{
  "model": "image captioner",
  "train_examples": 203450,
  "encoder_stem": "deep",
  "decoder_norm": "layernorm",
  "decoder_norm_position": "pre",
  "decoder_activation": "gelu_tanh",
  "residual_init": "none",
  "beta1": 0.9,
  "grad_clip": 1.0,
  "steps": 12700
}
Rows from block 3 of the text decoder of a small image captioner, named by matrix and row number. Rows with one number belong to one neuron. Each number is 50 + 12 x the weight over its row's rms, rounded and kept within 0 to 99. All counts start at 0.
After each neuron's rows are labels from the 100 texts, of 14976, where the neuron reaches its highest value: "tokens" is the input token at the peak. Only what is clearly more common there than usual is listed. The data: close-ups of made-up surfaces with and without defects.
# fc1: MLP up (decoder.blocks.3.mlp.fc1.weight, 1536x256), inputs 172-255
# fc2: MLP down (decoder.blocks.3.mlp.fc2.weight, 256x1536, transposed), outputs 172-255

fc1.759:57 51 62 55 36 53 43 50 57 60 39 15 44 52 45 59 51 34 41 58 42 66 60 56 47 42 59 42 49 38 50 52 48 71 51 44 37 45 54 38 43 53 55 58 57 24 39 55 51 61 48 48 46 24 56 61 61 48 45 56 50 45 57 57 51 76 59 40 65 52 83 61 35 46 52 64 65 58 31 61 35 66 49 52
fc2.759:52 39 67 48 38 44 24 56 61 70 50 38 63 45 41 63 60 33 73 43 51 51 57 49 57 34 67 36 59 45 42 49 49 78 46 24 45 64 72 53 44 66 48 36 39 36 55 54 50 52 32 45 51 30 59 74 60 35 47 45 41 39 57 36 39 53 71 37 57 59 68 48 35 44 49 55 52 29 46 39 45 63 45 56
tokens: "wire"

fc1.720:44 57 52 36 40 50 46 44 28 42 54 31 62 48 46 49 38 41 58 61 52 49 45 31 28 52 71 36 50 46 40 39 44 53 39 46 60 53 80 40 38 61 70 36 51 37 49 43 49 36 46 52 44 40 61 60 40 58 47 51 52 46 51 38 56 79 57 48 54 32 83 58 42 44 44 47 29 49 49 78 63 61 52 70
fc2.720:51 63 55 32 26 41 46 40 43 49 59 59 64 48 33 61 59 32 53 54 44 44 43 31 44 39 82 43 54 42 51 59 54 58 38 30 59 58 65 46 53 58 67 41 45 48 57 55 56 40 51 45 29 28 57 71 60 25 32 61 51 48 47 32 58 52 52 48 59 70 72 51 32 46 39 36 37 57 51 67 56 58 36 63
tokens: "bright"

fc1.689:38 59 52 59 32 63 52 30 43 40 33 59 64 40 55 59 39 34 33 67 59 41 42 37 42 56 62 35 32 45 57 47 55 49 49 49 62 79 72 43 57 54 82 39 40 43 57 44 38 37 59 37 42 29 52 52 53 49 62 43 48 37 46 31 52 45 55 56 50 30 62 61 41 44 39 29 31 38 33 57 67 61 50 55
fc2.689:42 59 67 34 44 52 51 34 46 51 63 62 63 39 43 56 59 49 40 58 37 38 30 28 46 33 65 44 47 53 65 60 60 40 29 41 76 68 57 36 58 51 66 52 42 56 58 54 56 24 52 44 33 30 59 61 62 33 37 51 59 34 52 34 72 49 50 62 47 67 68 52 34 64 37 38 37 44 61 56 52 45 43 51
tokens: "bright"

fc1.706:34 49 60 58 43 36 37 44 46 43 51 42 55 50 35 66 53 62 60 44 48 34 46 43 20 45 60 43 46 43 39 63 79 68 55 48 38 48 53 38 43 74 66 34 48 35 44 29 66 52 63 34 53 50 58 62 56 46 51 46 56 63 39 26 59 67 55 51 69 53 54 70 49 36 56 34 51 39 52 66 45 62 40 62
fc2.706:52 60 45 46 56 55 51 51 35 46 52 65 50 39 46 59 70 48 27 58 44 57 49 66 63 50 79 79 73 60 45 48 58 34 51 38 56 62 54 40 44 69 73 42 52 58 48 42 34 31 58 43 36 47 54 59 60 45 36 67 52 47 52 33 70 44 44 48 62 35 46 41 51 90 39 39 36 49 54 58 79 60 45 55
tokens: "bright"

fc1.208:33 42 46 47 10 45 60 25 40 64 53 56 37 53 67 59 57 80 58 39 70 37 61 44 69 34 49 23 56 57 36 49 58 58 59 41 59 66 48 64 59 56 52 46 34 63 48 56 64 44 61 49 54 57 50 41 33 54 45 43 24 59 56 44 55 47 66 46 43 56 60 47 46 41 48 61 37 34 59 49 49 37 51 56
fc2.208:70 47 39 46 54 59 59 38 49 42 55 35 49 58 46 45 56 65 47 49 45 53 26 50 39 68 51 71 57 49 62 57 34 54 74 33 50 40 63 60 64 48 37 49 62 43 45 41 24 37 59 52 64 50 69 57 47 53 62 65 54 43 62 37 46 32 66 53 31 51 46 49 54 57 40 34 54 68 50 61 62 43 54 46
tokens: "stone"

fc1.389:71 47 66 39 58 58 63 31 41 41 73 72 47 62 53 35 58 51 46 55 52 69 41 55 37 58 51 54 35 54 76 45 28 63 59 42 54 61 50 68 63 40 46 57 47 47 55 38 46 27 64 13 59 61 61 62 49 65 37 53 47 43 59 23 66 72 53 39 54 46 43 38 28 58 44 45 41 52 51 69 59 58 62 68
fc2.389:45 57 52 36 59 41 58 61 37 54 55 43 54 36 74 30 47 42 28 44 54 54 33 54 32 15 46 61 64 41 58 54 21 52 45 59 45 53 58 73 66 42 66 47 48 26 65 44 40 36 62 49 50 38 42 38 35 30 65 65 40 54 60 52 61 41 43 59 31 63 64 39 38 56 44 51 50 46 45 56 21 40 41 54
tokens: "a"

fc1.306:68 55 71 53 53 56 54 46 56 50 57 35 52 51 59 66 50 61 54 62 40 52 43 56 59 49 52 52 53 46 60 68 21 48 41 37 74 59 73 49 24 50 56 45 44 80 43 60 63 26 52 35 49 55 67 45 73 58 50 41 44 52 39 44 49 85 75 43 61 42 37 76 40 61 31 55 55 53 65 87 53 61 52 51
fc2.306:49 58 44 53 87 54 57 60 49 53 43 53 44 40 54 46 66 39 19 60 59 52 53 56 43 50 58 52 61 47 48 33 56 32 51 30 48 41 56 44 43 39 52 31 44 29 61 44 27 61 53 39 52 54 54 46 40 48 56 55 51 40 61 21 62 35 26 45 60 27 28 48 42 69 77 30 29 63 59 45 70 47 42 46
tokens: "a"

fc1.238:20 54 50 51 24 46 55 33 45 43 41 57 58 50 58 33 56 55 53 63 57 33 48 36 50 56 47 36 45 52 32 31 55 49 45 48 54 58 67 31 37 62 64 55 26 49 60 49 68 49 45 64 45 23 38 45 35 42 54 53 49 50 35 45 63 61 69 50 57 41 58 53 54 21 54 47 40 42 36 51 66 36 52 56
fc2.238:58 66 63 33 37 41 54 36 47 47 78 67 55 49 35 45 56 39 60 64 46 54 49 49 49 44 59 48 41 61 55 80 40 53 52 39 55 57 67 38 52 47 58 39 45 58 42 44 57 39 61 29 29 43 49 57 73 56 35 37 66 42 54 40 63 78 53 35 57 61 53 54 40 48 35 41 27 31 63 75 34 55 42 68
tokens: "bright"

fc1.51:60 55 75 47 59 57 65 33 31 59 66 47 43 56 32 43 52 35 46 47 34 68 29 56 60 52 58 64 55 31 76 49 23 62 56 61 57 57 53 61 62 46 33 42 42 50 39 51 58 24 67 33 55 61 64 52 62 55 42 50 53 38 60 40 45 71 48 54 46 43 45 38 14 54 51 40 33 56 66 54 61 77 53 53
fc2.51:61 55 61 48 68 56 63 67 54 44 69 48 62 45 78 22 62 36 49 44 47 68 33 70 33 22 56 58 63 40 55 62 23 43 51 50 45 59 55 68 58 37 65 52 48 46 43 31 37 50 64 31 60 48 38 46 43 46 52 47 35 54 45 53 77 57 39 40 43 29 40 57 36 47 54 46 57 41 56 64 28 31 39 60
tokens: "a"

fc1.454:60 48 62 40 42 53 51 53 42 53 48 34 49 53 54 60 50 42 41 48 42 65 63 60 38 44 59 44 47 38 45 62 43 73 53 49 50 34 51 29 49 54 51 56 47 32 45 41 51 75 42 48 40 42 55 64 57 38 53 43 51 55 68 63 40 66 58 39 51 57 80 64 39 46 61 55 58 54 36 66 39 67 44 49
fc2.454:51 41 64 48 36 43 18 48 63 64 51 42 55 46 33 64 52 32 69 42 55 53 65 55 57 39 69 40 64 55 50 53 53 72 36 27 37 65 73 48 44 63 46 43 41 37 54 56 49 51 28 45 63 38 59 70 62 42 39 44 44 40 56 37 31 46 61 37 61 53 62 54 34 53 52 54 63 28 47 48 39 62 55 51
tokens: "wire"

fc1.91:53 30 59 47 41 38 45 36 35 75 48 44 57 55 59 46 60 76 48 59 74 56 77 33 66 46 35 25 48 63 29 58 55 69 60 50 64 62 52 57 58 46 49 50 27 47 42 55 56 56 53 51 47 54 59 43 56 60 32 30 35 56 54 53 56 47 71 42 42 63 73 61 48 41 51 53 55 34 75 65 48 57 59 35
fc2.91:54 49 25 39 42 49 59 32 60 43 49 45 42 52 43 46 57 62 59 45 52 66 20 33 39 41 62 61 68 44 60 58 43 58 69 32 32 36 55 56 75 53 35 49 57 52 54 57 27 35 61 49 49 48 52 66 32 48 74 54 40 53 54 48 43 39 71 56 37 65 60 38 60 61 35 57 47 56 46 52 40 35 34 65
tokens: "stone"

fc1.66:58 80 51 61 27 51 71 36 42 56 44 57 53 54 64 57 64 78 72 47 58 44 47 56 45 40 44 48 68 41 51 49 56 56 49 59 54 76 57 53 78 53 43 53 37 64 64 54 47 40 56 41 48 39 60 57 55 54 59 18 27 65 49 45 53 77 65 49 49 51 67 45 39 57 41 50 49 27 64 52 45 72 41 54
fc2.66:54 43 45 64 59 49 44 38 56 52 31 56 44 33 54 38 57 82 53 50 52 52 48 50 55 51 54 49 40 62 57 52 48 51 69 59 32 48 35 43 44 56 56 50 57 50 40 68 49 46 56 64 41 40 45 61 52 49 44 74 62 56 45 45 58 38 70 34 39 46 53 58 84 58 47 56 57 60 43 54 48 27 47 47
tokens: "stone"

fc1.56:71 37 58 48 24 25 51 31 41 66 42 40 60 60 44 52 37 52 42 67 48 25 62 58 36 30 45 25 31 53 56 51 54 57 62 50 45 71 54 48 51 47 63 60 23 60 52 41 63 54 45 42 51 55 54 53 56 43 53 41 50 70 51 61 48 74 62 51 77 55 66 58 46 42 43 58 43 46 50 58 23 33 49 59
fc2.56:74 34 52 33 68 55 69 48 29 65 54 38 29 49 38 41 35 71 32 47 51 26 59 64 47 67 45 75 26 47 58 56 38 57 53 55 75 57 62 66 55 32 58 46 74 45 53 50 44 56 59 37 67 78 65 34 58 45 40 71 50 50 78 45 52 47 41 53 52 69 38 40 40 55 59 43 49 40 56 59 50 26 52 38
tokens: "woven"

fc1.534:55 42 58 46 48 53 54 37 39 46 55 52 68 41 56 54 37 60 52 80 40 39 51 47 32 39 42 18 39 47 65 62 57 69 56 62 38 86 60 63 51 23 60 50 21 60 41 31 68 52 57 57 47 41 38 39 54 43 49 44 57 54 23 36 54 47 52 54 70 41 75 59 48 33 50 44 70 46 48 67 32 47 56 52
fc2.534:52 35 65 61 71 49 54 28 55 48 59 45 50 38 35 38 53 55 42 51 50 51 71 67 44 64 42 43 32 53 78 58 56 72 33 61 43 81 58 47 53 35 58 57 45 51 50 51 62 65 41 48 74 57 49 29 58 58 35 54 54 55 62 59 50 59 49 58 51 52 69 54 44 34 45 36 74 24 51 53 55 43 43 38
tokens: "woven"; "circuit"

fc1.315:51 51 54 51 37 40 42 37 63 42 57 51 36 52 42 39 54 61 63 54 64 48 47 36 32 40 63 31 33 48 60 58 42 61 42 51 60 57 56 52 72 57 66 52 69 37 23 40 60 53 64 54 42 41 55 65 64 54 55 33 38 48 65 47 55 65 56 47 65 51 71 59 41 47 55 74 60 43 27 53 55 74 63 55
fc2.315:55 66 43 54 50 42 39 68 32 79 55 54 26 41 50 45 48 36 38 48 55 56 53 43 82 70 54 74 65 54 53 39 28 40 60 35 48 33 53 32 57 60 41 53 60 46 46 71 37 21 46 37 43 56 44 52 33 57 61 52 56 51 67 51 64 38 47 41 27 44 37 42 48 68 40 50 43 60 73 36 62 42 62 33
tokens: "wire"

fc1.180:48 76 60 54 35 55 46 53 24 49 46 47 54 46 49 51 39 46 44 71 42 74 60 39 36 51 60 46 53 35 30 59 49 63 49 34 40 44 51 47 59 51 56 52 56 32 39 65 54 41 55 38 51 24 61 49 47 42 59 61 48 46 62 31 45 60 45 46 50 49 71 57 35 49 37 30 43 59 25 57 63 75 55 59
fc2.180:64 53 56 42 37 42 45 45 85 55 47 50 62 52 44 59 72 39 63 34 55 42 40 63 63 22 63 40 51 40 62 69 49 48 53 46 48 57 62 45 45 57 48 50 51 49 47 58 40 52 30 63 41 32 68 87 49 43 42 58 44 69 39 39 36 51 65 48 57 73 68 28 45 48 46 60 48 41 43 51 25 52 33 52
tokens: "wire"

fc1.455:49 38 44 52 42 48 61 44 65 34 44 48 53 61 21 43 49 51 45 51 84 45 50 63 39 43 54 66 57 31 65 56 62 43 45 31 23 45 75 53 58 51 43 51 31 54 43 66 47 36 57 31 57 60 37 31 32 34 51 28 46 42 46 32 65 48 48 42 66 61 61 45 47 50 26 36 49 40 38 62 50 53 56 51
fc2.455:53 29 54 56 69 56 45 76 83 52 36 41 44 44 32 50 47 65 57 54 65 40 61 73 39 56 61 46 73 56 50 57 50 70 62 35 36 50 64 51 66 37 55 54 62 26 29 41 66 71 39 38 82 63 37 44 53 70 50 54 40 62 67 57 48 62 52 79 51 63 56 52 51 46 42 52 66 24 41 45 34 68 41 34
tokens: "crack"

fc1.319:60 73 52 61 47 59 63 50 52 56 45 75 48 43 51 40 51 50 60 24 51 99 41 54 62 49 57 50 68 49 66 73 35 66 60 66 39 81 49 40 50 49 72 42 50 69 58 59 57 45 43 17 48 32 50 39 58 39 41 35 56 67 46 49 46 75 33 47 73 60 49 55 47 52 45 49 49 37 48 85 48 49 53 36
fc2.319:43 33 54 62 33 58 32 58 46 43 41 59 52 54 47 26 49 68 49 51 66 31 69 41 40 50 32 37 59 69 38 23 65 41 45 56 54 61 57 40 31 38 55 66 55 53 34 41 41 66 35 48 50 57 36 47 35 54 54 41 53 50 33 74 66 65 41 39 46 37 48 49 67 47 36 63 51 63 35 55 50 31 48 40
tokens: "with"

fc1.280:65 63 82 34 66 31 47 38 46 52 79 52 66 63 44 58 58 60 55 76 44 46 42 51 50 51 56 55 35 64 54 48 28 46 61 41 57 55 40 64 48 49 28 50 42 66 48 58 40 49 46 63 64 62 66 36 71 78 37 55 54 50 41 12 39 41 59 44 45 45 55 62 38 46 36 49 51 55 64 57 48 57 53 43
fc2.280:63 26 51 53 37 43 35 36 57 28 55 48 45 49 36 51 26 59 62 60 55 40 68 69 15 34 43 44 32 72 48 64 44 39 55 29 50 58 44 43 44 54 53 62 33 37 45 51 42 50 51 72 62 64 58 34 56 60 35 54 58 44 43 30 50 37 49 37 32 39 63 62 66 35 38 51 42 27 58 55 25 43 55 59
tokens: "a"

fc1.2:69 34 58 42 66 57 66 48 46 46 62 57 37 60 42 50 49 27 45 55 52 64 38 56 32 57 41 63 47 52 71 45 34 48 60 43 59 47 45 61 55 38 57 43 59 45 34 48 44 24 83 18 55 60 61 38 60 45 51 52 59 39 63 29 62 49 38 42 28 42 36 38 43 60 46 41 43 49 57 53 57 59 61 62
fc2.2:57 64 62 54 59 50 60 61 44 39 51 53 59 42 68 28 56 48 34 49 48 64 35 43 32 19 47 54 68 27 56 64 35 48 45 65 52 68 64 68 60 46 51 63 46 53 54 50 54 40 60 46 67 35 40 48 42 48 68 24 42 56 45 64 65 44 44 54 52 44 51 79 29 57 50 41 63 53 55 53 22 48 44 54
tokens: "a"

fc1.697:42 65 38 33 54 52 64 32 47 45 44 43 47 48 58 53 68 69 48 49 43 44 36 40 59 40 40 57 62 16 65 57 56 58 36 60 56 58 54 60 82 46 35 62 51 49 57 59 45 57 41 64 66 51 51 46 38 47 56 53 48 54 64 54 33 43 67 58 51 70 64 44 43 62 58 45 45 55 66 43 35 67 50 26
fc2.697:53 62 64 63 44 39 51 30 47 37 71 43 61 58 61 50 47 66 48 36 53 65 55 76 33 43 41 47 38 54 63 57 48 59 56 48 41 49 29 52 39 52 45 43 56 62 48 57 25 47 58 34 47 48 64 64 44 67 42 42 51 69 34 60 51 68 67 46 63 35 44 44 53 42 37 27 49 34 48 58 66 48 37 65
tokens: "with"; "stone"; "leather"

fc1.635:31 68 51 47 30 42 46 51 36 43 34 55 69 45 48 37 49 56 43 66 68 36 61 41 31 58 60 48 35 53 41 49 40 58 33 42 58 42 64 48 36 45 59 23 56 57 63 53 62 53 59 67 35 40 43 56 56 58 53 48 56 41 44 52 56 68 41 30 48 24 63 59 45 38 61 42 46 56 44 54 63 46 45 62
fc2.635:44 72 49 24 28 39 36 35 30 41 75 81 55 59 33 50 41 52 54 61 56 38 47 35 51 46 49 40 41 38 38 52 50 58 32 43 71 47 56 48 51 66 67 38 50 53 60 46 63 44 50 45 31 38 39 50 68 45 42 52 68 41 48 51 49 69 46 41 54 65 69 55 48 52 51 43 35 57 40 67 59 48 47 75
tokens: "bright"; "without"

fc1.481:54 44 68 46 14 47 49 39 42 59 43 44 45 55 64 58 55 77 33 51 70 48 91 46 71 32 37 23 44 59 42 44 54 64 37 51 52 81 52 39 49 49 43 58 36 51 42 51 67 38 60 45 55 45 61 52 42 40 28 34 26 52 63 47 50 51 70 46 47 56 59 50 36 49 46 45 49 33 57 63 48 69 49 43
fc2.481:58 51 35 54 45 46 65 28 61 50 53 40 53 58 52 44 57 65 55 40 53 51 22 46 40 44 46 63 51 40 64 62 34 47 73 41 46 30 33 67 69 45 32 63 65 44 52 63 37 40 51 68 47 41 68 58 49 46 57 69 53 58 53 49 49 31 70 46 34 67 57 53 68 53 38 54 57 58 45 51 48 45 49 48
tokens: "stone"

fc1.693:62 40 78 26 52 23 45 46 41 49 61 43 61 68 32 60 60 66 56 82 43 45 30 48 51 49 52 55 45 64 51 56 20 39 61 31 62 48 51 49 44 60 38 46 42 57 51 46 25 46 28 61 58 66 75 43 64 71 43 48 52 51 55 07 50 44 62 39 45 49 49 62 41 43 42 54 52 54 67 56 56 65 61 41
fc2.693:58 37 50 57 32 40 34 49 57 18 62 42 55 68 48 56 31 54 59 55 48 35 61 70 14 30 39 53 30 65 44 61 49 39 58 15 50 51 46 40 40 53 39 52 29 38 54 53 33 52 53 65 65 69 57 41 54 53 38 49 52 42 39 30 56 46 47 38 47 31 43 54 68 36 31 50 31 30 56 46 24 46 55 62
tokens: "a"

fc1.728:50 47 60 51 31 35 56 21 28 54 53 55 63 67 58 54 73 63 54 53 37 50 59 51 74 48 40 49 54 67 39 54 37 69 62 51 43 56 49 45 68 42 41 52 23 73 59 56 50 40 45 55 50 60 59 54 56 56 33 53 39 55 37 37 51 56 83 54 43 52 52 56 44 35 28 47 39 34 57 52 51 57 62 53
fc2.728:42 52 35 55 41 51 42 31 63 48 40 41 35 53 18 62 49 68 44 42 56 57 37 34 41 43 53 44 46 45 62 54 50 55 53 22 55 42 67 56 53 63 50 48 55 45 64 61 52 41 49 54 41 38 61 59 53 46 77 44 42 38 54 48 35 33 74 55 55 65 51 35 55 63 48 47 55 56 31 49 40 48 40 57
tokens: "stone"; "wood"

fc1.438:40 48 64 31 38 47 54 55 38 42 37 69 18 64 36 47 44 56 41 39 60 45 27 45 67 35 46 32 50 51 58 74 53 66 29 34 65 46 83 60 66 45 59 42 52 46 56 38 26 31 56 50 58 56 52 57 40 50 61 23 40 47 63 47 38 46 61 56 50 56 60 36 38 46 52 56 43 44 37 51 51 50 56 41
fc2.438:44 30 46 43 56 57 61 65 40 67 56 40 35 39 46 51 36 37 40 44 42 57 52 40 64 54 46 41 63 57 42 43 56 45 49 45 52 57 50 41 49 39 31 47 46 41 44 67 44 31 52 52 58 59 42 30 50 28 58 49 26 28 76 33 46 24 45 60 31 47 44 31 54 64 54 57 39 43 72 29 44 40 49 38
tokens: "<end>"

fc1.3:44 67 58 44 26 50 44 49 54 50 39 31 62 55 43 50 58 38 45 61 50 60 46 49 51 44 60 51 42 38 41 55 54 76 49 45 33 41 56 52 40 64 46 60 50 32 52 53 65 59 43 61 47 34 57 70 58 44 45 61 46 49 57 59 52 69 55 38 57 58 73 60 23 47 61 54 59 63 28 49 36 71 51 56
fc2.3:53 48 65 40 36 43 32 45 52 73 56 49 64 43 34 61 66 36 71 49 55 51 61 44 57 31 69 35 57 49 44 48 44 79 44 35 40 59 76 57 50 63 44 41 36 39 52 61 62 57 32 51 52 42 57 63 66 34 40 42 45 43 51 44 38 53 72 40 58 64 79 51 35 49 54 52 59 36 46 49 35 56 44 51
tokens: "wire"

fc1.656:40 58 10 36 59 69 47 59 49 08 39 59 36 43 51 49 27 51 52 40 49 40 61 62 10 42 49 50 37 54 51 51 66 42 41 46 47 46 57 58 33 58 65 45 58 67 61 57 57 39 56 36 26 40 54 38 18 36 54 50 46 57 35 48 43 45 37 45 72 45 43 48 57 42 58 57 50 42 35 72 52 32 43 71
fc2.656:53 38 38 49 49 37 56 45 52 51 52 52 50 46 39 18 58 65 50 48 69 26 63 57 34 45 44 50 34 33 43 60 69 58 40 43 54 63 87 59 65 40 45 41 43 33 38 42 51 60 59 44 53 62 54 46 40 48 33 46 43 25 60 55 55 53 50 37 41 57 67 45 57 45 55 32 47 56 52 58 49 49 45 39
tokens: "woven"

fc1.202:44 48 54 37 44 44 51 52 47 47 43 54 53 49 51 39 37 45 58 79 61 59 48 40 37 36 55 23 44 48 49 54 43 38 25 48 51 64 64 54 54 62 74 34 41 68 74 65 55 39 55 57 55 47 44 53 52 62 38 35 53 35 38 28 53 72 64 52 51 40 55 56 36 43 51 69 49 52 53 67 35 61 46 57
fc2.202:61 72 56 45 41 54 53 58 56 54 39 54 52 41 36 40 82 48 62 55 49 63 48 64 66 49 47 48 57 55 60 64 46 44 70 73 30 49 61 40 47 55 63 49 52 50 40 25 63 61 37 30 37 46 44 69 37 55 48 42 69 46 55 49 82 70 44 49 61 42 23 71 51 44 53 31 62 76 55 55 39 45 48 34
tokens: "bright"; "smear"; "hole"; "spot"

fc1.571:53 44 51 46 20 36 52 51 36 55 55 37 57 49 47 64 58 47 52 54 49 68 60 55 41 42 60 37 55 48 46 66 63 77 62 52 41 38 61 47 62 53 44 54 51 38 51 52 37 68 41 45 52 41 49 66 53 36 52 50 39 43 55 51 36 63 67 39 58 62 84 63 31 51 53 62 53 47 32 63 34 80 44 53
fc2.571:49 39 53 49 36 50 37 60 63 66 49 33 56 37 53 65 65 27 67 37 50 48 55 51 61 36 56 45 66 51 56 45 53 73 32 23 41 60 74 54 44 61 39 46 48 33 55 57 42 44 20 43 55 39 59 69 56 47 56 52 52 47 58 45 36 41 65 35 54 57 67 45 46 44 51 53 60 39 45 38 32 65 38 50
tokens: "wire"

fc1.517:60 33 49 38 38 47 44 34 18 57 50 43 57 47 54 44 65 79 42 62 52 36 55 60 46 46 48 32 44 27 31 70 43 71 58 56 53 74 51 49 58 46 39 54 44 56 56 47 50 49 50 47 59 62 57 41 61 43 40 48 35 52 49 55 59 42 71 57 55 66 66 49 47 36 61 55 54 37 62 55 28 45 48 52
fc2.517:73 29 39 52 52 42 72 34 52 47 33 39 49 42 39 35 52 79 42 42 57 29 44 60 44 54 41 64 31 36 66 56 39 60 63 65 42 62 60 60 69 30 55 70 58 54 43 50 41 51 57 52 65 67 55 53 48 50 50 68 39 62 53 58 47 46 61 63 54 73 49 40 51 46 53 57 57 50 45 73 39 26 51 33
tokens: "woven"

fc1.225:35 47 54 44 22 35 55 20 27 61 58 45 53 47 69 57 61 74 54 41 58 43 61 43 60 45 39 48 50 48 44 42 46 65 45 52 57 63 53 61 66 54 57 49 25 71 60 56 67 39 60 48 55 57 59 52 39 58 34 36 24 56 56 53 54 55 75 39 47 49 74 47 50 39 44 56 39 25 63 56 49 58 52 67
fc2.225:57 56 32 46 42 44 61 26 56 46 57 42 45 49 37 51 58 72 60 45 55 51 35 47 40 51 43 62 51 45 60 52 32 50 67 34 51 31 55 56 82 48 36 56 57 43 47 59 36 38 55 66 44 45 59 48 47 55 64 62 40 45 64 49 47 35 73 40 36 58 50 52 58 54 45 42 55 62 56 50 50 45 40 46
tokens: "stone"; "wood"

fc1.83:64 50 48 31 51 52 64 62 34 49 45 43 42 34 41 40 44 61 31 59 46 33 47 59 30 41 47 39 48 38 56 66 44 68 60 66 48 77 47 60 47 39 47 54 59 44 60 45 55 46 41 26 40 49 56 44 50 34 36 49 39 58 51 48 53 38 59 50 62 52 62 50 45 27 55 57 54 31 60 64 31 28 60 57
fc2.83:70 28 49 34 58 41 72 45 46 59 38 35 45 49 38 29 55 79 40 44 57 27 55 61 42 61 48 58 24 28 55 56 49 59 59 61 43 60 63 57 60 31 56 46 61 44 46 47 49 68 54 40 72 78 62 38 54 40 36 66 35 57 71 53 51 53 56 58 64 72 45 39 43 43 59 47 59 46 48 61 46 25 47 33
tokens: "woven"

fc1.351:60 47 41 37 53 40 56 64 45 37 42 34 50 50 41 40 42 58 35 76 43 37 49 72 24 36 53 32 46 29 53 65 59 67 53 63 51 70 60 55 44 41 47 57 47 54 57 64 63 52 56 37 49 49 52 45 60 34 53 37 32 49 46 48 41 49 46 51 66 50 62 43 45 26 53 50 55 45 51 62 31 33 55 52
fc2.351:75 41 42 38 56 43 76 49 49 52 42 35 42 54 46 32 58 72 46 36 60 27 43 61 42 56 44 69 28 42 63 50 41 56 65 60 46 58 54 64 66 30 50 58 63 49 50 49 39 60 52 46 67 74 64 42 46 51 39 71 32 64 66 58 53 53 57 61 53 75 34 29 51 36 64 51 58 47 54 52 40 22 45 35
tokens: "woven"

fc1.244:59 57 54 43 29 41 44 55 43 61 40 32 55 48 46 55 57 41 44 67 42 66 67 52 44 40 53 42 50 45 50 67 41 82 55 54 33 36 63 45 52 53 48 63 54 27 39 38 61 65 45 56 39 36 65 62 62 36 52 51 50 49 46 55 49 67 74 35 63 54 87 74 43 46 49 60 54 55 30 54 42 64 42 50
fc2.244:51 37 59 39 43 46 34 56 63 69 50 35 60 51 49 50 63 39 69 35 64 43 61 57 55 34 59 47 62 48 55 44 48 76 43 30 42 58 71 62 47 54 41 44 49 31 52 66 52 59 38 47 51 38 63 64 58 32 49 51 41 52 53 39 32 62 67 36 56 70 68 40 33 41 57 51 55 38 37 49 39 52 49 52
tokens: "wire"

fc1.209:54 40 58 49 42 45 76 58 53 38 25 49 36 59 51 44 29 33 47 63 49 43 56 62 37 43 25 49 49 47 50 65 39 46 46 42 54 46 57 47 49 51 62 33 25 37 38 43 53 36 48 57 56 45 63 59 44 47 54 11 42 42 52 49 59 70 58 33 62 52 59 64 47 35 30 37 52 35 45 49 40 58 51 46
fc2.209:44 35 39 53 41 45 45 60 54 57 50 52 32 63 34 66 41 48 41 44 41 33 58 26 48 52 38 49 44 61 36 62 69 39 40 42 59 46 49 38 58 64 35 50 47 41 49 61 42 44 28 57 62 76 35 34 50 66 47 17 49 14 47 47 21 44 55 52 39 24 32 39 71 50 42 52 54 36 49 31 51 56 35 47
tokens: "<end>"; "crack"